Weights of a small multi-label image tagger.
Model: 32-pixel images, norm layernorm, patch size [2, 2], depths [4, 4, 4].
Training: muon at rate 0.0024, 11500 steps, batches of 512.
Data: trained on close-ups of made-up surfaces with and without defects, 101725 training examples, 57.9 epochs.
Rows from block 7 of a small multi-label image tagger, named by matrix and row number. Rows with one number within an expert belong to one neuron, the router's apart. Each number is 128 + 32 x the weight over its row's rms, rounded and kept within 0 to 255. All counts start at 0.
Before each expert's rows are labels from the 100 images, of 14848, where the router gives the expert most weight on average: "top examples" is what is common among them. Only what is clearly more common there than usual is listed. The data: close-ups of made-up surfaces with and without defects.
# router: router (model.blocks.7.mlp.router.weight, 8x160, trained with AdamW), inputs 80-159
# up: expert up (model.blocks.7.mlp.up, 8x80x160), inputs 80-159
# down: expert down (model.blocks.7.mlp.down, 8x160x80, transposed), outputs 80-159

# expert 5
top examples: woven cloth; no defect; defect: none
router.5 [117 151  91 108 115  58 141  55 115 151  87 128  86 121 106 100 139  84 148 100 130 171 134 152 152 152 149 121 103 140 185 195 123 198 114  99  72  75 132 107 167 116 125 132 100  88 129 182 150 139 164 134 143 160 113 131  88 112 109  79 132 170 105 129  91  72 135 189 109 168 132 107 104 160 116 127 119  93 128 188]
up.4 [116  69 117  93 163 163 101  81 145 188 153 132 143 200 149  97 148 105 163 118  99 141  92 157 163 162  73 203 191 185 107 147 143 103  89 104 109  81 117 108  94 173 102 166 150 140 212 150 123 134 141 151 144 144 130 123 124 166  95 128 130 220 110  92 130  80 154 169 172  96 100 148 134 104  97  83 105 114 165 161]
down.4 [154 139  98 127 138 122 179 105 141 135  96 162 209 109 120 120 156 117 142 178  93 121 142  99 157 120 124 125 170 156 113  79 115 145 114 197  88 146 124 196 153 122 119 175 160  92 127 146 164 105  76 155 127 108 110 143 148 147 151 116 165 135 135 121 153 191 150 116 134  36 126  89 145 121 142 112 164 148 106 199]

# expert 2
top examples: stone; scratch
router.2 [110 105 112  64 112 130 177 118 132 139 133  96 165 133  97 201 179  96  99 126 136  70 103 125  69 144 178  98  69 152  76 114 106 139 119 193 118 114  84 148 143 131 129 151 141 176  84  72 166 165  70 129 211 111  90 128 132 104 158 166 140 127 115 118 117  93  76  93 116 111 188 100 121 138 104 181 139 143 162 147]
up.4 [ 88 123 135 201 125  91 138 145 132 204 113 142 102 155 120 141  95 137 123 127  97 128 165 113 148 185 156 124 114 159  90 207 140 188  90 118 138 117 158  77 104 179 110 113 161 174 138 121 106  99  96 137 128 123 133 167 148 122 119  98  98  95  97 160 108 133  90 149 126 116 176 180  58  93 104 160 166  84 120 126]
down.4 [110  91  54 104 162 209 177  73  91 151 120 184 138 136 137 128  63  60 147  92 146 120 117 119 140 142 117 109 118 127 154 180 149 151  89 113  78 112 138 177 122 193 134 139 142 177 131  86 116  81 160 160 108 102 205 101 165 114 142 161 111 120 136  93 145 193 122 102 105 113 114 166  55 135 180 132 128 164  80 169]

# expert 1
top examples: leather; no defect; defect: none
router.1 [182 101 142 124 138  83  91 193 144 133 104 167 129 135 181  58 119 129 195 176 141 161 127 119 174 103 126 104 137  96  95 141 155  74  83 119 163 102 170  78 140 130 113 160 162 155 138 130 108 158 136  94  58 151 166 143 101 108  15  76 111 144  93 112 158 124 223 165 153  54 113  73 123  75 161 158 141 162 153 120]
up.4 [114 122 135 175 165 129 115  97 146 115 134 163 118 146  74  23 114  63 112 109  93  98 182 157 144  86 145 111 124  81 147 113 164  85 148 102 130 158 123 128  86  86 127 103 141 106 149 177 164 123 131 142 120 133 169 112 181  77 139 118 133 161 114 119 117 150 161  83 184  78 152 197 169 176 173  89 105 185 126 156]
down.4 [136 128 168  68 105 180 128  91 137 155 109 164  89 109 140 169 169 133 183  49 139 172 131 176 211 172  97 141 121 127 123 112 122 128 118 167  99 124 126 163 118  60 178 150 149 169 118 124 112 138 131 140 120 132 118 143 185 141 192  73 114  84 114 136 107 124 140 108 148 182 148 157 206 173 146 127 110  92 125 121]

# expert 4
top examples: carpet; no defect; defect: none
router.4 [134 133 137 102 115  98 146 124 155  74 142 102  89 145 146  99  96 176 158 105 127  81 109 142 107 147 131 103  93 128 136 146 117  97  97  89 161 144 152 165  62 119  74  73 149 118 152 150 128 144 142  82 160 150 130  90 209  85 116 145 103  53 153 160 155 114 158 194  64 123 113 159 126 125 138 123 109 170  15 106]
up.4 [126  99 118 106 133 136 155 125 115  41 144 168 146  86 122 103 138 120 163 162 172  96 128 120 210 135  94 101  95 139 136 155 134 152 124 220 123 102 105 142  35 150 162 100 158  80 124 167 130 131  68  99 121 132 159 155 110 154 106 132  78 105 164 132  98 106 101 151  88 124 142 114 174 114  91 139 184 150   0  99]
down.4 [130  84 117 165 123  91  97 124 137  76 155  77 117 178 144 120 145 144 140 122 108 103 168 103  99 139 128 130 193 117 123  74 129 169 136 145 167 164 183  81 129 163  78 136 112  44 116 130  84  90 148 191 125 126 154 112 134  98 142 151 152 193  95  76 108 123 139 116 171  84  86  62 100  84 116 126 187 183 153 145]

# expert 6
top examples: stone; no defect; defect: none
router.6 [159 152 118 162 105 140  86 117 141  70 196 126 165  65 127 126 126  90  90 102 167 159  90  93 190 122 146 149 180 173 146  75 131 150 109 121 126 165 115 178 140 122 140  92 126 140  88 102 133 149  82 124 105 139 154 195 110 144 124 169 112 103 123 141 116 146 108  83 143 116 132 172 171 118 182 135 167 199 167  73]
up.4 [140 127 133 127 134 111 154 103  54 186 149 146 142  62 115  79 140  89 137 149  56 136 138 129  88  85 152 187 111 134 135  74 163 135 172 120 135  95  90 141 123  67 236 136 121  96 164 121  91 113 213 136 107 172 110 145  90 113 146 107 153 137 105 151 150  64 131 123 133 142  68 164 154 158  74  89 170 125 137 129]
down.4 [170 198 114  99  96 115 115 172 125  98 162 128 108 100 125 161 139 113 123  87 121 134 162  55  31  90 160 108 140  82 138  91 141 120 138 159 113  83 168 127 157 152 189 140 127  89 167 160 148 108  85 126 121 134  89 156 173 148 137 120 119  78 115 160 145 114 145 121 145 169 101 138 135  91 104 149 159 106 131 146]

# expert 7
top examples: brushed metal; no defect; defect: none; smear
router.7 [ 99 118 125 160  93 132 168 153 151 159  58 173  84 107 189 143 146  92 172 113 122 190 127 153  65  98 174 138 106  81 163 141  63 128 141 102 104 122 156 152 121 105 182 100  78  97 165  99 120  85 157 113 148  84 157  98 146  77 191 157 123 169 157 118 124 100 120  90 196 133 118 129 125 141  90 133  83 157 155 148]
up.4 [ 91 133 179 130 125 146 176 134 162 143 164 152 136 151 167 151 152 115 155 146  98  74 108 121  66  96 162  60 161  85 208 126  78 161 161 106  85 134 167 157 106  62 115  91 150 125 147  95 143  27 103 136 186 137 147  61  81 142 130 145  77 188 111 130 115 142 117 153 120 139 143 151 187 173 124  89 126 163 127 118]
down.4 [143 129 111  45 121  94 109  79  63 124 173  96 123 146 162 107 217 139 121 132 131 131 118 115 154 142 154 108 120 101 159 110  93 152 131 145 113 142 158 124 110 136 141 190  89 146  66 122 132 137 176 147  93 157 137 107 143  62 133 108  89  92 137  98 151  97 174 123 175 129 115  82 125 133 110 130 148 147 138  89]

# expert 0
top examples: circuit traces; stain
router.0 [160  86  69 191 171 194  71 104 112 130 176 109 102 145 103 191 160 130 149 120  92 155 182 126 108 125 104 148 162 111 115 127 162  55 149 163 139 144  78 105 129 214 135 188 151 173 120 144  97  79 117 167  94 145 152 140 118 162 120 114 169 152 111  93 101 138 122 118 153 112  92 190 106  62 113  60 120  65 155 125]
up.4 [119  83 142 143 137 131 157 123  68 144 112  91 102  85 164 103 111 161 129 136 108 119 161 152 151 131  71 164 163  73 134  79  98  85 151  74 119 142 126 118  85  92 145 124 143 157 140 118  94 154 168  82 107 141 135 138 167  82 151  95  76 148 108 166 168 103 122 155 106 110 114 164 207 115 133 125 160 189 140  91]
down.4 [101  86  74 146  94  62 106 136  73  75 104 121  65 122 102 141  94 122 209  83  92  95 119  77 132 145 152 122 113 116  72 131 166 149 135 119 164 149 109 104 109 166 124 146 103 130  97 110 190 123 114 126 163 145 148 146 120 174 114 134 107  95  94 131 167 143  65  95 165 124 172 104 103 108 153  92 193 111 139  63]

# expert 3
top examples: wood; no defect; defect: none
router.3 [101 161 127  38 144 129 121 151  96 182 100 139 160 153 107  59 103 159 110 166  72  97 111 128 147  89  49  81 141  97  88 131 151 209 149 104 173 128 136 118 146 136 110  72 141  81 172 130 155  72 121 110 115 126 107 134 148 189 192 155 120 113  69 120  85 171 136 131 122 160 133 165 153 169 127 146 144 158 133 160]
up.4 [ 96 134 123 161 128 160 180 114 158 171  92 133 140 200 153 142 137 122 129  90 158 149  88  93 147 160 125 123 104  91 122  67  98 131 120 132 156 170 161 141 116 150  81  95  70  88 158 139 149 165  79 105 114  99 165 133 107  77 108  98 116 179 140 135 159  79 133  69 139 166 126 151 140 140  77  79  90 103 162 146]
down.4 [113 136 156 146 174  94 118 203  78 178  76 108 106 118  97 129 136 137 137 156 161 124 138  97  78 105 131 111 127 139  74 170  94  83 129 177 122 113 204 171 188 143  94 113 120 114 116 193 100  97 104  68 117 136 102 124 118  98 149 160 162  46  79 113 143 176 116 185  85 143  75 148  77 128 145 148 127 126 161 116]